A small contrastive image-text model, trained from scratch: encoder depths [3, 3, 3, 3], text encoder width 256.
Rows from block 3 of the text encoder of a small contrastive image-text model, named by matrix and row number. Rows with one number belong to one neuron. Each number is 500 + 25 x the weight over its row's rms, rounded and kept within 0 to 999. All counts start at 0. Numbers have three digits each.
After each neuron's rows are labels from the 100 texts, of 14848, where the neuron reaches its largest size: "fires on" is the input token at the peak. Only what is clearly more common there than usual is listed. The data: seven-segment displays showing three digits. In brackets: how many of the 100, against the usual share in percent.
# gate: MLP gate (text_encoder.blocks.3.mlp.gate.weight, 672x256), inputs 0-63
# fc1: MLP up (text_encoder.blocks.3.mlp.fc1.weight, 672x256), inputs 0-63
# fc2: MLP down (text_encoder.blocks.3.mlp.fc2.weight, 256x672, transposed), outputs 0-63

gate.606:500500500500500500474500500500528500500500500500500500500500500500500500500500500500500500500500500500464561500500569500500500500500472500500522534500500461505500569530500500553539541500500445
fc1.606:500500500500481554500500500500473522500500500500500500500471500456500550500566500500500500500494500500500500424500500500424478466500500500500500500560500545532500500500500500500445505438458472
fc2.606:433500500500500500500500500500500500457500500500500500500500500500500500500500500500500500500500500444500502433500519500500500500500504500500500500500500545550500500431500500500500500439500500
fires on: "7" (100 vs 1.3)

gate.377:500500500500500500500500500500500464500550477500500573500500472513500500500500473476500500568500500500500478500481463500500452500478500500503500500500458576474500500538500515500500500500500500
fc1.377:500500449500500547500530500500547500500521500503500500500443471465500431500500500500500565486500529500500500500500500466500500446500483534500500500500468500500464547500500500500500577500500500
fc2.377:500500500532500500449484500534534500500500581500500500500520500430500500500500500500418500500500500500519500500533500489500500500534500540500500546467463500473500500500572500500414543500524500
fires on: "311" (12 vs 0); "511" (9 vs 0); "911" (8 vs 0)

gate.310:500500500532500500500509499500500500500500533500500500500500500500446500500500500500500500500500500522500574500550500500501500500524500500495500451485500500500500500534500500578533500424452470
fc1.310:500500500500500500500500500558500564430500500500500500500500500531483500505500500534576500500477500500523500500500461500500500500500500500500500545500544463500500500500500435492500498500500500
fc2.310:500500500500554500500500500526500500500500500462500500500500500500470500545500547564574500500500425434500500500500500548500500500500500550500500500500500500500477500500500512500463500500500552
fires on: "8" (30 vs 1.3); "9" (23 vs 1.3); "4" (18 vs 1.2); "0" (12 vs 1.2)

gate.315:500500500454500500500500500500500500500543500580500500500525500500500500500500500500503500500454500444500500500500500500500500518500534500500500500500500603435500500500500500500500500500500556
fc1.315:481500500500500500513500500500500500500500500500500500473500500498435500500500560500500500553479500441545407500480500500472500500437562465500469530500500556490523582500454463472554500500500500
fc2.315:541500500552500500500454553500500500500500500462500502515540490500500538500500500535500539500500500500500500494500500500566500500500500468500535500443500500500535569500500500500500500500500510
fires on: "8" (91 vs 1.3); "99" (9 vs 0.1)

gate.584:500500500500500500402500500496500424500500500500500500500500423500500503500500425500500504593500526500500500487500500500500500500467500500500457500500450576500500500500500500500500500500500500
fc1.584:493500500500500500500500500500500482500500500500500500500500450426545500500500500500500500500500500500500548500500432500541500500500500500500482552513500500515500500500500500500500526521547660
fc2.584:445500500500500444500500500500500500500500584469500500500500500473500467462500500526500500500500500500457500442554489470500500500556500540500500500500500500533500465475500480500500500500500418
fires on: "." (100 vs 12.5)

gate.290:500500500500500500500500500500500500500500535500500500500500500507456500500500457504500509500500500500476500500500484500515504500456500470520500500500500500500489500500500500517500500500500420
fc1.290:500500563538500500510500500532500500500500446500500500500500500564500483500500500490554529500470500542500500535500500546500500500531500460500538500479500569449500500500500500458500500500500559
fc2.290:494500535500560452500500442500500537500500500500550500500500500590504500548500500500500500500500520500500540470500500500500500500500500500500537450500500500500500500500500500605500500500527577
fires on: "." (62 vs 12.5)

gate.587:500500500500500500500500500500480500500474500500549500519500500532500446500509500500487545500500430500500500498500469500500500500500508477500500500424500500429500500500500500500605552500500500
fc1.587:500469500532504480500570500500500500500500533500500500529550500500500500500500500460457526500472435438466500500500455496468459472445500500472500500500500595500500500500500500500536482500500500
fc2.587:545512500528500500500500541467500500511470492553500500500468500519500478500500500500500500500500448465500536573500500500500500453396500500477500500500500500500504528500500500500564500500500500
fires on: "8" (100 vs 1.3)

gate.594:500464434500532500500500463500500474581500500500500492500500500532500533500500500448500500500451500500500500446568614500500468500500500469500500472500500520500456500500500500500500500500500500
fc1.594:500500500500500451500522500500500500500491500589548579500500500500500584463500435500478500500484460500474550500500500500500500500500500500500500500500500500537500500529500575479500500533459441
fc2.594:500500500500500500500500500500521500514500500500500574500500460500500500500500470500500439500500500500500597500491500500562487549500500481546500500500546500500500535500500542500500500500536446
fires on: "3" (27 vs 1.2); "1" (15 vs 1.3); "401" (9 vs 0); "201" (9 vs 0)

gate.646:458546455500583500500500500500500540500545500500500500500500500540500500500500500562500536500500500459465500500500500473500500566500564500500449500500500500545500500500500500500500500500501470
fc1.646:500500500500523500523500500500555500500500500500500500490500565500500500541500500500500500500500461500500542500500500500500500546500500500491500500500559500500500500500500500533500500500500500
fc2.646:500500477500500561500500478500454432500549500500500500545500471500534500500500500530500500500500500500500540446500478500500428500500500500500500487500500500500447500500458500500500500500500563
fires on: "006" (14 vs 0); "007" (13 vs 0); "001" (9 vs 0); "004" (9 vs 0)

gate.270:433500500500500500500500531496479500500473500528441500500485564500500500500470500500557500441589500500500506500549439500500521500462449500500500500500500560500529500500500500500500523500526500
fc1.270:500500500500443500539500500500500433537500454536500500500500500500524500513500466500584500500500500500500500500500465500500500500500500500565500500449446573500528500500500453500500500500500500
fc2.270:500500500500482500500459543500500500516500506500500500500500500544500500523500500548500500500500500542500500500551454500500500597520500500500500500500415500468500500500444500500500500500500500
fires on: "11" (22 vs 0.1); "311" (12 vs 0); "611" (10 vs 0); "011" (10 vs 0)

gate.237:500500462500440500500500500500500500500500500500500500500544500534500500500500500500500500500500500500500500500500500500500500500500500500448500457500500500500500500500500500500500500500500500
fc1.237:500564460500558500500536500500524500500500500500500500500426500546500462500500472454466500500500435500500461500500500500500500500500500463500437500564500500500500500500441500500500500500500500
fc2.237:547500500500500500500546500500500500500500500500479500459500500500500500500553500500439500500500500500500500500500456500500500500500589500500431500500500500500500500500459500500482500500500500
fires on: "60" (66 vs 0.1); "860" (7 vs 0)

gate.157:500479500500500500455500500500448487500500441561565500500459500500502500500500500500500500500500500621500500500500500500500437541500500500500500460529559500500500486500500500500500500500500558
fc1.157:487437500500500500500500500500485460500500500500550500480500550500500500500500500500582437500500500500500500500500448500500477500500500500460522500500542500500513500500500500500500473500500535
fc2.157:460427567432500573500500446577500500500475500500557500500500500500500452500500558500500478500500500500500500500500500500500500500528432500500500500500594500500500500548500500500500500500443500
fires on: "24" (31 vs 0.1); "960" (11 vs 0); "860" (7 vs 0)

gate.83:500500500500548500529460500500500500443500500529500463500445500500500500500500500500500500500500500500500500500545500484500500500465519500497500500500500578532500500500500535500500500500500500
fc1.83:500460533549432548500500500500500500500500500500477500491500464500500500500500500535500500500551461500538528500500500500500500500523456533500500500459548548500500500500500500500500500500471453
fc2.83:453500500500500500500500500425500527475500500468447500500528472500518500500500500500500500500500500500500445500500500500528500500500500500485500532500500500500500500500556500500431500564500500
fires on: "07" (44 vs 0.1); "073" (10 vs 0); "375" (9 vs 0); "079" (8 vs 0)

gate.318:500500500486435500500500500500500523544513500511500500545519498567500500482500500409500500500500500500519500500500500500500500500500500500464472500500500500482500500500500500500500519500500500
fc1.318:500500500500500500554500504500442450460500537439500500473500483470500533513555500581500500481500500500453500521500500500500471573500450500500500500500500500477500485500500500491530500507456498
fc2.318:500500500500500500559500454500500500500533500448500500500500460500500500542523446522500532504500452500500500537589500462556500534500456500546500500522500500488500472542500500513520515536449500
fires on: "0" (100 vs 1.2)

gate.514:500500500495500500500500500445551500500500500500490500500500500500500526500500500500500500500500500455500500500500520500500500524500500533500470524498500500418444500500500461500537536500481500
fc1.514:500440527500500465441500500473533500500499500445500500500500465500500451508500500500466551500561555493500500521436500547500500500500478500500531500459500561470488500500533500500500500500458442
fc2.514:500500555500500500547500500500500500500500500500500500500500500500500500500565481500500500500500500500527500468507500500500458500500464495547500523500500500500433500500500500513500500446444500
fires on: "371" (15 vs 0); "171" (10 vs 0); "771" (10 vs 0); "671" (8 vs 0)

gate.484:500500500500531506500500505500500500500500500500500500500500500500500500500500500500500500500500500500463543500500500500500474500500500521500422490500500500500500500599451500500500500566500500
fc1.484:500541474551500500500441500500500442500500500500500500469500500500453500500500486500500500500500454467443500500479500500500475500500500500505500500500500500500500500500456500500500500500500500
fc2.484:455500500500475500500500500453500433530500500500500500500500500428500500524501500426500500455500594500500500500571564500563500500467500500500500500575500500467500500500500500500500500500500500
fires on: "60" (38 vs 0.1); "93" (21 vs 0.1)

gate.145:500500500536463500500527551500500500521500526500500500500500500500507500500500500518566500517500455500558500487500500483531539500500534500500500500494500482514500486500500488500434500478523500
fc1.145:500500500500500500550500469500441447500500500436500543544407500500500500500476500435479468500493500589464500466455541500500562500544500500500500500500500562421574500500500500500500500543500500
fc2.145:492500534500500547500500500516500500541500500500500500513500500500500500500500500500479454463504500500500457500423500500500500500524500500500500500500500524500552433500500500457500500500472500
fires on: "713" (10 vs 0); "319" (9 vs 0); "313" (8 vs 0); "515" (7 vs 0)

gate.633:500565500484500500500500477526470500500500500500500500500500500545500500490469526500461500500500500533441500537500446500495474500500500500466500592500430500560409500490500500500500500500500565
fc1.633:500500484500462500500500500500500500500528500500500500500425500500500500500500500499500500545500500500500500500468559541500500500500500500500500500500500500500500531500500500500500500500500500
fc2.633:496500453500500497500439500503500493460500500500500500466500500490500500500548500500500500500500500531556500495500500497500500500500500500500500430515500500500500500516500500470500500470500500
fires on: "961" (11 vs 0); "661" (11 vs 0); "369" (10 vs 0); "269" (7 vs 0)

gate.208:500500500500500500459495500500566500500500500534500500500427482500500500500528500500500500500500500500500529492450500500500500500500500500496411500428500500500500500500500500539500500500500547
fc1.208:466500511500500500500500500500553500459500480471500500500500500457500500500453568500500500447500500469500500500500521500500500500500500551500555500507500500500500500454500553443500500500500582
fc2.208:517500500452500500500500500474500500494500500451500500500500500540500500500488500500500573500466539500554500500500500500487500500500500500427500500449460500450500500500500513500502500460500500
fires on: "371" (15 vs 0); "171" (10 vs 0); "771" (10 vs 0); "671" (8 vs 0)

gate.70:576500500500500500471436500500500500500500500500500461500500587500500507500500446500529500517526500500500500500500500500500500500500500500500500455500500500500567500500448500500500500500500500
fc1.70:491500500500500500437500500500480478500500547578500453500414500500408500500500520500500500500500500521500508500500500469500486500500500500500500512500500500500546500500500500551525453500500500
fc2.70:500500500500500500438500500522500500500557500529536500500526577500500500500500500522500500500460500500500500500525493500500486500468500500500500500475555500528508500500534500500500457500500500
fires on: "896" (12 vs 0); "895" (11 vs 0); "893" (10 vs 0); "990" (9 vs 0)

gate.531:476500500516500500466500500537450500500500500500500500500500500500500500500555500558500500558500456500486500500433535500500500500500510429500500541490500493500500477500500452500500500479559500
fc1.531:477500565462467476500500500425500500511500500500500500500500500500500500562453594500540500414500500500500500517500500545500542500500500500507500500500500500442500500500521500500555500500500500
fc2.531:500500500500506500451433500500500500500500500500500500500500524578500455539441500500500500500500500500500531500500455500500536500500494500500500500500487500500457500571455500465500447521500448
fires on: "43" (26 vs 0.1); "132" (9 vs 0)

gate.654:500500456500491500500500426509561500500500518535484500538500500545500500500500500514500500500539466500500500500483557500500500468500490500500541500467500500500450486500500510533500500500500464
fc1.654:508508500503500500422500500500500500500496500500469528500500472553500500500518475500500500556562500500500500500500538500500537500500500500500549500460500500500500500500518522583500500500539497
fc2.654:533500500500497539500459500500530539500454500500479465500500500500519500500500500500500500500500453491500500500500528537500565500500500541526544500500500466500469500500500500500500500500549469
fires on: "2" (34 vs 1.3); "7" (32 vs 1.3); "3" (15 vs 1.2); "1" (11 vs 1.3)

gate.571:561500500500451500443500500500500500500500500452500500500500500452500500458472443500500500500500564455523500500543500505500500500449500500500500500500500500500500500500500500500500552452500500
fc1.571:500533500500500500511501500500420466543500538500500448500500464500500500500500500500500566500500500500500500500476500500500500500500500500524500500500500500500528500500500444500411521500500461
fc2.571:500500543571500500488500500500475500460492500500460500500498500434500500427500500500426500500500500500500500500500500500500454500500529500429500543500531500556500536500412500500500500500500500
fires on: "18" (33 vs 0.1); "08" (21 vs 0.1); "19" (14 vs 0.1); "451" (12 vs 0)

gate.513:500548446500500500463469500500582500500500427500504500500500500500500454500500500500500500500500399500500500500500500500500493500500430532500500500500500483500500500500500516500500500500459500
fc1.513:500500500432533524565500500500469500470500500500495539500416500500500565500500500594449500500500500500500500500500500500500500500545500500460500533500529500500560473500500500500500500500500500
fc2.513:500500577500500500510500481500492546500530512500440462446500469452500500500500500500436500500500500500566463500517535500504456500537500500460500500467463500500432500500548500439500500435500500
fires on: "78" (38 vs 0.1); "7" (28 vs 1.3); "71" (7 vs 0.1)

gate.250:500500500500528500500500500500500500500500469500500500500541500500500500500500500500500500500500500453537500500500500422500500418476565500533587500500500500554500500500500500500500500500533500
fc1.250:500456487500500500515500500500500500500547478500500500478500434593541500500500527500500500500500500528500470500500544500434500500517500500526491555500500500500500463489500500500500500500500500
fc2.250:500488500500500506460550500500500500500500500500500500500467500536429546534500500573500500500543555529500500500500500518500494500500500500500500460500500500500461500523500500500445500500550453
fires on: "8" (82 vs 1.3)

gate.7:498500500500500472500500500486505432500500500500500445500500500500500500500511500509532500577500500500500500500463500461500500500500469500500500500500506500449500570500535500528477576503500500
fc1.7:500500500500500500500543516494500500500500500458553462557500500578500500517500567500465542500500538500500500500445482500500514524500500500500483469500500500500500500500500500500500503467500481
fc2.7:423481500473500500556500500536500470500500500500500457500500471528500417500509500500441533500500486530500500518500414500500510500449500500500461500488500500519500484558500500500554500500500500
fires on: "<end>" (100 vs 25)

gate.96:500500500500500500544500541500500500518500500500525500495500500500500440500521544500500466556500559500500500500500500500500500480500503500500466500500421500500500500500500465500500500500500528
fc1.96:500500500500500500500442500460500500453500500500462500422500500500500500500500500560500500500500500500500487500500500500500500500500500500500500500500500500500500500500500500551500500500500500
fc2.96:464500508500500500500457500448500552500500500500500505500500505582500500429500500500539500500500500500500500500500500500500457500500500500500500454500500500500500500500469415517500495500473520
fires on: "3" (44 vs 1.2)

gate.499:459500500500500500461500525500500500500500456483458500500500500530500500500500500500477510500500500517506500500466500500500500500538500500500454500500451555527500500464500500500500500447470500
fc1.499:540500500534500479557566500500500500500545497500500500500500500500500500500500555500561500500500478475516500500454500500500500500500500500500500500483500500569500484500479500500530500480500500
fc2.499:525515546500500500493491472500500500503500577500500500500545500500500500505500520482544488466500500500541500500461500537500573503500500517500537500500500500452500566500500475532531500469500500
fires on: "60" (46 vs 0.1); "760" (9 vs 0); "460" (9 vs 0)

gate.348:500500479500500500500443550500500500456500500500457500464587500500500500500500572442500500463500500512443500500500443500540500541500500498573491500500500500443500500500473500508500500469500458
fc1.348:500565399500458532500500550500500509500500500500451500436571500519500500500500500451500465500500500500500554500500457500500526500454487500500500500523472500500500500457500500485581563500556460
fc2.348:483500500565500500500500500437500500500504500500500500500500500500500500500500500500500500500500500563483500500500500561414500572500500500500500500500481500500453500500500459554526500500438500
fires on: "11" (35 vs 0.1)

gate.65:500513525487500484500500500500500500500509432500500442483500500500479500445500500500500500545500500500500500500500457456500479478500500500449500500500446500500500552439500464500500500500500520
fc1.65:500448500500453539527534500500562500541500463573500500557500500500500500500500500500500500500461500500500500500500500500500571500500500500500500500500500500500500500500532500500500486500500567
fc2.65:500500500500500500500500500453500500500500500500500500500500500500500500500500500447500447500500500500528500500500500500429500500500500500500500500500500500564500500500500500500451500500500500
fires on: "0" (100 vs 1.2)

gate.66:500520500500500500551500448500500539415473500492479457488500500500500500500525500500500500500500500500500500524521475500500454520567500500500500469500500500500500500500500469500500500500500500
fc1.66:453562500500500500500500500500500500548500500500500500533500540500500488517500500490511500500500500500500500500500499500500550500500500539500500552481500526500500505584500561412500500500448500
fc2.66:445500395500500500500468500538477500546500500500500500500484500500500500500500500494500470500500500506470500500500500500482500568500500500500500577581500500500500500500500594468500500500479500
fires on: "7" (37 vs 1.3); "5" (34 vs 1.2); "4" (11 vs 1.2); "6" (9 vs 1.3)

gate.428:500500452500500538500500500500500500500500500450500500500500500500500500500500500500500529500539500500500500500523500553466500500545500500441500500500398500500500500500500500500500500500500500
fc1.428:500500500491480500508500500500500500500479500500500500412500500500500500500500500430500500417495461522500500500500500500500500563500500566500500559500500465500528500500430500500500515567500469
fc2.428:500500500500500500500532531525557500500500500500500411500500500500528500500452500500511500500490500471486500500500500500534500500500559500500500441515500554431500500500500500500526500500500500
fires on: "7" (26 vs 1.3); "1" (25 vs 1.3); "3" (20 vs 1.2); "4" (15 vs 1.2)

gate.287:500531500500572481500500500500500533500500466522500432494500553500500500500500500485455500500500500594500502500508569500500500487476541481462500500500500500500475500500500500544500500510500539
fc1.287:500590500500538477520500500500569500441500428538500500465500540512500500500500500492500500500500500500500518500500500551500500500500543500517500552547500500500432535541466500500509500545500500
fc2.287:500500447500500447500540462500500500500582500500500461551500500500500500500500516500417471500500500500473500500500500547500500500500500506500500500490500511541489559514500500542547500500500543
fires on: "006" (14 vs 0); "007" (13 vs 0); "001" (9 vs 0); "004" (9 vs 0)

gate.210:500500443500500527500450553500500419500500500500506480544500560500500500500537500500500500459500500500500462500500500500500401484552500500500511563500444500500535500500500500500482500500500452
fc1.210:500500472500500500500500557502490500500500500476493500500500500500500500500500500500500580500528500436500500500500500416500500500542500542500500500500495500476520500500500530500473500500553500
fc2.210:500500500540500500500500531500500500500500500509500500471510516500500500421480575500500557450479500500500500500500500500527500537500558500500500500500500500500500500500519500500548448500522500
fires on: "19" (30 vs 0.1); "49" (10 vs 0.1)

gate.25:500532500536500500500500457500500511500500472500411507500500500500500500500500500500500500472500563500500500500528500500500500500500500500473500500500500500423500545500500500576500429408500464
fc1.25:500500500500500500500500498448500500500500500500500500552500500500569463500500446500500500500500500495500539500500569500500500465500500500500500500500500500500500500559546543500500500500500500
fc2.25:438500500515500469500500500500500500480561500500588500500500500500500478500500500500500500439500500500456500454500512474505500500491500482500500500548500500500500500527500500500500500575500500
fires on: "<end>" (100 vs 25)

gate.383:500558500500500500522500547500500500582467500500572500448500500464500500500509500500500500536481500500471500532530500527424500500509500500500500447449500500500524500500550453500500500500416416
fc1.383:500480500500500500470500500500464441419557529500500500513500500500500500500500456523500544500500547500500500446482500500500500473479559500500500484525500500500430500500500500447500500500500500
fc2.383:500500500500465500500451500474500500427500500488529451500500557552484495500500500537500500500500500500508500500500500516500500500500500500490500500500500572491500573456460500500500500500500500
fires on: "32" (19 vs 0.1); "72" (15 vs 0.1); "720" (12 vs 0); "723" (10 vs 0)

gate.511:554500500500500504540500500525500500463500500500479500500539500469500500500464542542586426500428500500519488500500500493500500500500476544482480500500500500479500500475500500500553500500500432
fc1.511:500500500500500500500500456500485500500499500558500500500500459542485500462500500426500500500500500500469500500500476500461561500500500534500500500517432500500500547500500500471518441526500500
fc2.511:500457500500564506507477464500500469500496500500500513614530500500500500500581500500467480500500500500500500500500500500500500500500500458500500472545562500500500500441500500500580500465500500
fires on: "486" (9 vs 0); "586" (8 vs 0); "986" (7 vs 0); "286" (7 vs 0)

gate.351:537500575500556500500500571500500500500530500535500500500500500531500500500500541500500500549500500500500500500500500500500500500412548500500500500475500500500557515500463500500531529500500500
fc1.351:455500500478500500500500500500500500500500500500443531469500500500500533500500472500500500500500592565500500500500546500500512500591500531500500500500500445500500500500500500475500466500500500
fc2.351:500500449500500500500500445500500500500554500429483500500500500444500562542521449500500500500560559533473500500500500500443500500608500500516500500500500500500500500529500500472446500500500473
fires on: "8" (100 vs 1.3)

gate.389:500553500470533500539508500500511500500500500500500480500500548500500500500500500510500500436500500500490500440454466500456500500500510500446478500459511500500565441472451500500500500500500475
fc1.389:500500537502500500500474500518500484498500492512500500500500500482500500500500500517500394500500500576500500500552500500535500500500500536500500500500431500500507500537500500500500500500500500
fc2.389:500540471457439500530500500500500500500532500500500574500500500500500493500500500500602500446491500500500500500566500456500500500525500500488500533451459500500500500514449531500500536500485500
fires on: "74" (39 vs 0.1); "343" (12 vs 0); "742" (10 vs 0); "342" (10 vs 0)

gate.314:426500515527540454441500493500500500500500500500500457426500471500454484500500500485500511550500500509549500500500500456500505500500500500500500500500472500471500500500500500550500500579500500
fc1.314:500500506459500500524500472500500500500485500500500496525500515501500500500500500511500500440500500454500500466500500504500527463500500500469500500500500500528484500500545490439500475462500500
fc2.314:522454500457548549533500500500500500471500500500500500500500529500568500483531500500500500500500500500500500500500500500505471500569500535483500460544500500562500500500569500434513500475500539
fires on: "7" (100 vs 1.3)

gate.114:463500531500500500500500500500500500500500500468500500500500500500500500500500500500500500500500500500500500500500500557471519500500500426500437500500500500500468500480500456500500500500464500
fc1.114:503500500500500471565500500421500500500500500500470500547500500500500500492500500439500500500500500500500564500465500500448500500484500461500500445503500500500500526500500500500500500500500500
fc2.114:500500500500500500500500500500500527486500456420500435500552491500500500500500500500500500484500474450500500500439500500500500500500438500500500500500500499500500500500534451500500500443478500
fires on: "74" (39 vs 0.1); "742" (10 vs 0); "740" (9 vs 0); "749" (8 vs 0)

gate.659:500500500511500500500545500471500455459500513500500503546520500500500484500500500475451491500500500448500491500500500500500500500442500484500539500488500576500500536500500500473500572500500477
fc1.659:530500534500500500500500541500500524484450500554500500548559517536500473505500500471500500533495420449452500500500467500484500500418500500500458500500500557485539500487500541500577500500500500
fc2.659:500452530500500486500500500500392500483462500500549500500500500500500500500500532467500500500500450490500500542519465493500544500407521500500480500500500500500500564493500553500500500500500504
fires on: "8" (100 vs 1.3)

gate.442:500500500500475500500500500500500500500500500570528500500500433500500500510525487508500464500496496500460500500500465500500500500500548516555500500500549500500500433500500464500500497500500500
fc1.442:500500465500500469500500500529500500484457500500453402500545500500500500500500500500500471500500500500454500500500500468500500479438500500500547461500500500500485472424520507500468560500551500
fc2.442:500500500500500500460486500500425500500500500500500500500569446500500500532500500548500501572500494518500500500485500500500500500464500500500500500525500500477510500501500506518500500609500451
fires on: "07" (27 vs 0.1)

gate.327:500500465500500500500500500500521512500500500500500563447500500536542500560500474542500500500500500500500500500500500500500500500446440500500500471500500500476500446500500538500500500500500500
fc1.327:500500477500535500478500500489462500536500500519500500500533500500500471500500500464500500515500500500500500500500500500500500500474500519500500500593524462500500500500500500500494482500500500
fc2.327:500500500500500500500500500500535522566440500500500500500500500500546561554500437502500500500500500500500500500500500500500500500500500500471500500500448500500500500500500500500500500500500561
fires on: "8" (28 vs 1.3); "1" (16 vs 1.3); "0" (14 vs 1.2); "4" (13 vs 1.2)

gate.656:500539470500500500500478453500500500500500500500560500500500444500500546500500500596500500500500500500436544457500500500500500500500500500500559435500500500461500500500500500500500500577558550
fc1.656:500500550500500500500500500500546532500500500500500567500583500500500500500500451500500500500500500500500534500552542500500500500620500473500500500438500528500500500500555500500552500500500500
fc2.656:522500500500500500500500500535500500500500500500619500500500500500500500500500420582500550500500500500528500500500500500545500500500490557532536463500550500491500500571500500500500500500500500
fires on: "2" (100 vs 1.3)

gate.308:427566544569500500530449559500500500500500433470526500500513467539500500485500453500500548500500473500509500476500500457500500500500500500500451500500500560445500500500500500500500500500500536
fc1.308:500463500524525536500500470500537500500524450544531500500485500500500500519500500500500500446500500522500500500500500500500500500500500519500500500583500500527500500500500500442500442452538500
fc2.308:500549500500525500500500500500500500500500500448500516500500500500574500500500500487500500500500500506449500485500500500500500451500500500500500500500500610500500500500513500500500406500572500
fires on: "7" (100 vs 1.3)

gate.263:500500500472528470500500500500500500467468419500500481500548506500500500500500500529500500500500500500500536456500527511539500500500500500500500500573495500500500500450500500500500500500500475
fc1.263:552612500460500500469500500500500500500500546500500500500500438541500500500515500500500500500528500500418500500460500500500500490500500520500500500500478453468492500500500500500500521422469500
fc2.263:500500500500500500500500533474582536500500500500500500500500500500500502500500434540500500500470513500500558500500506500500500576500500500500500500500500500500500500500466500500500500511500500
fires on: "32" (23 vs 0.1); "208" (7 vs 0); "508" (7 vs 0)

gate.108:500500500530500500500532500545500437584443500456500500500500500500462500500500500457500528500485500500500544500500500433500500500479500500500500452500500500500500500500492508500500500536468500
fc1.108:500570500562500515544500500504500408500500500500500500500500500454467500505500500500500500500500500500443500461500500465500542500500500474500500472500467500500500500500500500500500500518500500
fc2.108:526500500500480551458481500500500463537518500500465437500500500436500500500438513451450555500500500500500500500508500500500500500500557544500440500615500492500500500500500500500500500500500465
fires on: "60" (27 vs 0.1); "54" (19 vs 0.2); "159" (11 vs 0); "154" (8 vs 0)

gate.11:486500500500500533500500472574500519522500462500508500500482500545500500500500500421500500500500500500500500500500500500500500536500491447500488500536500500500466541434500500500500500500542538
fc1.11:493490500500500500500500531500498500524500425558500500500500531500500500500500500434579500500500500490500521484463520420500500474472500450500500500551528500500500500500544490500517500500500500
fc2.11:550507500500500561445550500500500500500500500543521500546500500500500500460500500442500500500500500500500500500392500500417493479510500500500500500466448500500503500500455478471494440500500500
fires on: "0" (100 vs 1.2)

gate.303:488500500500441592500500500500500500500536500476478549518420500500500500500500500401500500500468567500500500500498500500500500500500544500447453500500500500500500500432500456500500500500447500
fc1.303:500507500500500500541500514500500436500500501500500500500483500500500526522500500500500500500467500532490573500500500500500500594500500500500522544500500500500500435500500500500500500566436474
fc2.303:463524500500500455500470500500500500516500500500469500500500500500500500500565500500500439500500500500507542500600500500516500500500470500500500500497500500500500500500500444500500500500500500
fires on: "0" (100 vs 1.2)

gate.536:500445500500441500500500500527500427500500500500500500500470500500500500500500500600548500500500500500500500500473500500500533548500500500500500441500535457500554555500500500500500500500447500
fc1.536:556552500500500451566500500500500500500500596500500500500500500500500500468471500500500544419539500452500500500500500500546500500476500500500500500559500425500500500500500500500500500500500500
fc2.536:500500500500500398500388500500500575500438500500463500500500500500500500443500500500500500500500500500500500500500500500500500500500500500500543500500457454569500500500500500580500500500500500
fires on: "19" (58 vs 0.1); "49" (18 vs 0.1); "79" (11 vs 0.1)

gate.27:491500500500500533473500458479500500500530499550490500500500451500500500500500500500476552500500500500500500467500500500500500478487480500500527500500533565500546500500500500500500500500540500
fc1.27:491500500423500548500539532500529500570500500500500500500500500500500502500500500500500500453500539500475472586550500500558500541500500500500529470500528500447500440500503500500500500500467500
fc2.27:574491500500500570500534421500572500560500500500480500500500500474500500500500500500500500500500500500500500500500500500540469500500500500500500430500500541482562467500500500500460500500517414
fires on: "7" (46 vs 1.3); "3" (29 vs 1.2); "9" (13 vs 1.3); "4" (8 vs 1.2)

gate.549:500453500500556500500459500411558500500537422500429545500436500500535500500500582500500549500500500500532540565500500500500500543500500500500500500500537500500543430500500500567500500500500500
fc1.549:430549500442500500500500407500455500500547500500500500452456500500500573500500500500500500500500434427500500502500500500500500500500500500522500471566500540500500500500500500500500500500500463
fc2.549:500500500500500500500463500500500500500500596500500500500500500500500500500500500500500444500500502500500500412500500500500500500500439500500500500500500500500500500455500500500528500540500500
fires on: "." (76 vs 12.5)

gate.80:543454455500500500500484511492500500500500468500500500557500500500500485500500500524500500500509500589450452500557500500500500500500500500500500500436531482500537500500535500500500512500533500
fc1.80:500445500500574500500504505500478500533500500500500500540500500517500500500500500500570500554500500535482518500500500444500500500500500500500500500500500500500528552500500500500475500500500500
fc2.80:500500553500500500500500500500500500500500500500500500536530459500500500500500500500584500500492500500500500472500500498505510500500500500548500500444424500441563500500500500453500500600538500
fires on: "713" (10 vs 0); "214" (10 vs 0); "319" (9 vs 0); "316" (9 vs 0)

gate.260:458500500499493458500518500500500500507500500500500434500502500459504537500500500491500559453500500445476500500435468500455500500437455484494500500500581542500500455500528500500500500500405500
fc1.260:500500500500500500500500500500500500500478500500459448500500500500500500500506448492500500500500500500500480500500514475422500491456500482500479500488515492471500484485500500558500557522500500
fc2.260:500500500532536500500500500440468547500500500459500500500500500500500500500500500500472500477500500446500500500483500500486500500439501500500500500574500500479500500500500428500500500500423447
fires on: "74" (29 vs 0.1); "14" (22 vs 0.1); "742" (10 vs 0); "148" (9 vs 0)